A small sound classifier, trained from scratch.
Training: soap at rate 0.0038, 7600 steps, batches of 512, held-out accuracy 97%.
Data: trained on synthesised sound scenes: up to three everyday sounds over a background, 26041 training examples, 149.4 epochs.
Rows from block 8 of a small sound classifier, named by matrix and row number. Rows with one number belong to one neuron. Each number is 500 + 25 x the weight over its row's rms, rounded and kept within 0 to 999. All counts start at 0. Numbers have three digits each.
After each neuron's rows are labels from the 100 clips, of 14848, where the neuron reaches its highest value: "responds to" is what is common among them; "lies over" is the class under the peak. Only what is clearly more common there than usual is listed. The data: synthesised sound scenes: up to three everyday sounds over a background. In brackets: how many of the 100.
# fc1: MLP up (model.blocks.8.mlp.fc1.weight, 768x192), inputs 117-155
# fc2: MLP down (model.blocks.8.mlp.fc2.weight, 192x768, transposed), outputs 117-155

fc1.506:517514506519517515451473507523507466456496445458487524497524473504499509521492494479496496484492487530516572503546519
fc2.506:523485507512519528540436492493491510493500494502473467486482466508523498469510501487486520481522507473523480498495471
responds to: speech (100); first sound: speech (87)
lies over: speech (95)

fc1.324:541543518530437479452506505509485522537493522515422526515505475529482504541493506526539547468523494478503474488547521
fc2.324:450493488509478474485485533508451520503513502506507517516527525461502527501517488515514466453518492510461483513547517
responds to: creak (33); church bell (25)
lies over: creak (30)

fc1.369:514509614502528514504484516505527492527495502487524530519496471511496505495477474533510511518484471434492537495530465
fc2.369:508497470503533452520506517479498507488477504497480480498513495498573489481507507488497556525519525495464487495555472
responds to: melody (79); first sound: melody (58)
lies over: melody (62)

fc1.143:512503503488524529526475502482530509520489529457493452537494469506509495455511481483442529484475478518489527521485522
fc2.143:485546490491525441539487472474507529500519531481456478497515493416528496456464483488535539475566454489527508479532515
responds to: bird chirping (86); first sound: bird chirping (78)
lies over: bird chirping (51)

fc1.328:482448500515467489495459456500484511518493488491515493505483554520495561522498538463460476510539492475530493488493503
fc2.328:501530504491518520484491499508509537513515507507481505472452515474505512546491503491488462503528491478528487540493489
responds to: speech (84); first sound: speech (84)
lies over: speech (83)

fc1.669:497523491507513526523486519516538503471519515476527526520475483508469513521455496495513486485503513528495523496521497
fc2.669:525475504511498507473486506508455531511500493523478524509486494529522483510496487481525502468524504491513524494518484
responds to: bird chirping (100); first sound: bird chirping (99)
lies over: bird chirping (55)

fc1.593:514516493514545527493496492510464485527489486505489478452532543517500573486536477489514471506506509495513546457482491
fc2.593:525517477498499528481504484500548473489465514510532482493483489514466404462509563464473517461535517457504511514487475
responds to: speech (57); first sound: speech (54); beeping (41); first sound: beeping (38)
lies over: speech (52)

fc1.50:505539578527560519443475504478471517500502496503517460503517526524494499508483444496482522520498496506484521515503506
fc2.50:494487485488512479452449484504509511500505512534476492474494534463465542476517571518480511499505489511489554496528461
responds to: creak (47); fly buzzing (38); first sound: creak (32); first sound: fly buzzing (25)
lies over: creak (45); fly buzzing (35)

fc1.219:523534459476520525475507529501492492505497476484510509472515510513504482462486475476484512482458468555481500489489487
fc2.219:503497499498493468476509475498505491508486502518495495478503498492478482484516523520531486451499503498556513484503453
responds to: howling (82); first sound: howling (66)
lies over: howling (80)

fc1.170:529512515535513507469497491487468468495484505491498478518524475500521508522481504474506479493488484495503492556558515
fc2.170:485462497479527520524495462517479508464519474503524477521529535545482490508509516490459516510503508480505470549469498
responds to: speech (52); first sound: speech (35)
lies over: speech (37)

fc1.711:485504467487536501520511499503488493489478463494540455521514515506481520572483522452502520506518468473504503514488495
fc2.711:495469456509465452509484499504533509485501521503574482507524510487479472573507520515509510493480483493465493548521564
responds to: laser zap (68); first sound: laser zap (48)
lies over: laser zap (59)

fc1.630:494487498501481517495488492503531512450501473507492478536498478534480469489464513503515517489461491498486489520552451
fc2.630:512507533462504455506500514490491511522523499483521521493519545490546500473509483499513541516474486501529535470511471
responds to: bird chirping (54); first sound: bird chirping (51); laughter (49); first sound: laughter (42)
lies over: laughter (44)

fc1.341:493487458501532504540480561475539497508513490512476471513511473470532488513501511543487539483494498516468525479536445
fc2.341:538470483512500498581522508497461467538482487519479487499512525500497524504487535476511492474538514502503567481538450
responds to: melody (93); first sound: melody (74)
lies over: melody (81)

fc1.594:519478484482525494510514509478520497498506491503535456500531483483459507531472531490455518470471537513498507502546518
fc2.594:499492470503485504496517476491449486502516490499491502505506513472532457530514514501457504517523490509460510474513503
responds to: melody (28)
lies over: melody (26)

fc1.273:489494494467575518483510484550493499539475497503449540549498550525534466501474466493537514466492486492524506485472500
fc2.273:504517500490486515521480488514494500474483495456517551462491493435537501489517497492511522525516506479492506473512499
responds to: creak (27); mooing (26)
lies over: creak (25)

fc1.608:537496457507470519472500457530522498517517505490457475468474471476491538528498496497514506501505495512520508483526498
fc2.608:504480531490478474510450478483493480506477520490499513541517495484494503489447468454512497497490499454508516520491488
responds to: fly buzzing (64); first sound: fly buzzing (41)
lies over: fly buzzing (61)

fc1.415:502511501464518473471513487463515527477529489506468517548475481515501531509505515480517458493432500469518501514500528
fc2.415:487497505515499484538497509499518534488524533497503492536495537507530508497506562529475579460551496460508473464499509
responds to: barking (95); first sound: barking (88)
lies over: barking (34)

fc1.240:513485536510500520535515508491504500444484495471499567461513453479493487554518493447507514489519483547502503528480517
fc2.240:546487516508521488512479507523485504466490506491508488495478501482496546494519499514484516525506474497465539536553527
responds to: melody (61); first sound: melody (53)
lies over: melody (55)

fc1.454:486551479522465455496508479478461525525499516459456471503518544506466532513538507521476522519481483514521475504488517
fc2.454:534471461475499509539490507508507505519467503477513481516462498468480487482479509465500485517533417547534481495499464
responds to: barking (50); first sound: barking (48); fly buzzing (30)
lies over: fly buzzing (28)

fc1.732:515528487554455503462501491498542475564519513508499537475539517519532514482475523472508526500514515432501424550492506
fc2.732:465481485527485460497496495499525469518493514451553502491480500517503462555508515500502554437508497520477445528508527
responds to: background: none (61); frog croaking (44); first sound: frog croaking (36)
lies over: frog croaking (36)

fc1.585:565548498529510492500506534516491488491471507521529505482532492531522535505478487494528528457472487510540523481471514
fc2.585:467541519481470495500512524504510488495526494500494474513488520539431504485489562497551484490503482493489447493485511
responds to: laser zap (30); phone ringing (27)
lies over: phone ringing (27)

fc1.435:469507486461436511484497488496504482491514510476504509495502510480510539536439522517500478503493492524497481482509476
fc2.435:517495520503510473498500519496478512505473501509485503547480503512479478477501486500505544516512480464504515519502461
responds to: bird chirping (38); first sound: bird chirping (34); thunder (28); first sound: thunder (28)
lies over: thunder (25)

fc1.295:460524506525509517464506492494520484478504508513506483482502487483466475480496484468545511499530482513520537493512527
fc2.295:537508492456522461507478527500503509509520521506505521463499522480479503475522482526523451498528508485521508505510507
responds to: creak (92); first sound: creak (75)
lies over: creak (92)

fc1.751:511513408504494468548521480489533514466493508491529490474541523491513460521468506551512460479485500548493479517484507
fc2.751:534511544523516492491483493465490529507501448499479518498470510494489539515519512536515485534555511486504454500497481
responds to: speech (89); first sound: speech (79)
lies over: speech (29)

fc1.494:529487531507486511515509507497533481529518503505470497545522453482487517463507493518495467511492469563480495495538535
fc2.494:491501514519534498509511503458484525516506479546517496515539517486458489526476517502505497507487495504514541517459486
responds to: speech (46); melody (35); first sound: speech (32); chatter (31)
lies over: speech (38); melody (34)

fc1.691:468473473545479468489511522485523511522504478474543494456501477500527483500480481485469501526492457505488468470514492
fc2.691:501559504512488498453486480522505460501468494511449503500535503507506513454498489530465501493513537473453527481468470
responds to: melody (90); first sound: melody (83)
lies over: melody (90)

fc1.764:484518506487508528518479485511502491502468497507481449437555502502487479552472501476518465481493467510541512514466459
fc2.764:485564524507480489546523527501524479472491497506472460506493495481485530505501513514495455537479499500499458491516514
responds to: creak (40); first sound: creak (33); melody (26); coughing (25)
lies over: creak (33)

fc1.485:518507509502513514467493479519481486541478493488469488523493500540495478535510491481508509476480496491464514510494480
fc2.485:501495513510487429471498521510493488513526505516508492480503426481455525493492480502527463532534472517487473509490476
responds to: speech (81); number of sounds: 3 (62); first sound: speech (61)
lies over: speech (62)

fc1.333:492492494498518533504491489552504500474537489436473493494517464502493538546445547522494494518460481512491532475501509
fc2.333:489506537506526466510509480499497506495477534537494526515507498495513514473513493481538537500539511529482516461515497
responds to: bird chirping (97); first sound: bird chirping (94); reverberation (63); text has "reverberant" (63)
lies over: bird chirping (50)

fc1.532:522510470526467488474514536494521471487515517482495483484459486533482488460479483499518476465484512546456527475490484
fc2.532:471479443519511497508454523486507487503465457490456470501523508476488528470524454515513495511508498459526500499512493
responds to: howling (82); first sound: howling (53)
lies over: howling (78)

fc1.255:476522509501503509431523478503539468508508481459532526552501536520543523434467510525521483493489518486457455532522512
fc2.255:536502500532490486453503468488501460465507499535488524493504455505502535471449516454508482501543499515432490478483458
responds to: laser zap (37); first sound: laser zap (26)
lies over: laser zap (33)

fc1.489:481510610519463496501512486487530509512476487499482501508514486495462511535487445495495522486511482537453534494506511
fc2.489:521485469471484477485542465503490473472468533521503513539491478470490507544541487488525491531519477521483514502482501
responds to: bird chirping (35); phone ringing (34); first sound: bird chirping (33); first sound: phone ringing (28)
lies over: phone ringing (32)

fc1.364:505476472499494515506501484497503500495522519489492490471496479490479500461477459500477488495503489492480497533473490
fc2.364:520496502503490461485445521494485498466569497528503495514501540484476527499496519514471487506496514520455472495534464
responds to: creak (100); first sound: creak (100)
lies over: creak (100)

fc1.375:510484444496505462519510501473514530444510494480504535513536485560505510525599537514520560533471495542460532507495483
fc2.375:522549505513504533522494511458491529472492472503534490462450513527486542520507542479542498482535500471521456483494535
responds to: fly buzzing (83); first sound: fly buzzing (81)
lies over: fly buzzing (83)

fc1.649:515464540516504474491508494459522500525473469488500512526483505548499463465464492511471522509448481511491495450521508
fc2.649:493491463502518517540535483516477516520516470507520496492519509506563488503543521496490516524512492498528530466497456
responds to: melody (76); first sound: melody (52)
lies over: melody (71)

fc1.130:478517493497494505504497524547493476564467467502550503500454483505505497539498542474488479505497480529521529489517484
fc2.130:500460534498476501475476508518470538464479503526494504482508510505500487528462492502453483507491511496488487574489525
responds to: laser zap (55); first sound: laser zap (51); background: none (51); coughing (30)
lies over: laser zap (51); coughing (25)

fc1.632:494491508550483511533466515485533515467501516515501454520457466514508508497485472510481464477479502456542462488478498
fc2.632:566460490459482504522501525496527470500486491493477464501551516536494507489467463478496481524482491499514477488510511
responds to: melody (88); first sound: melody (73)
lies over: melody (83)

fc1.178:476556477499476516480493524459493472475505486465551502507485484485505476494532551470482493480510474480497517506486494
fc2.178:491522484476518472503494524496482509468497523452475520510498508533484520488467477516483533444506538479558572462529498
responds to: laser zap (100); first sound: laser zap (98)
lies over: laser zap (68)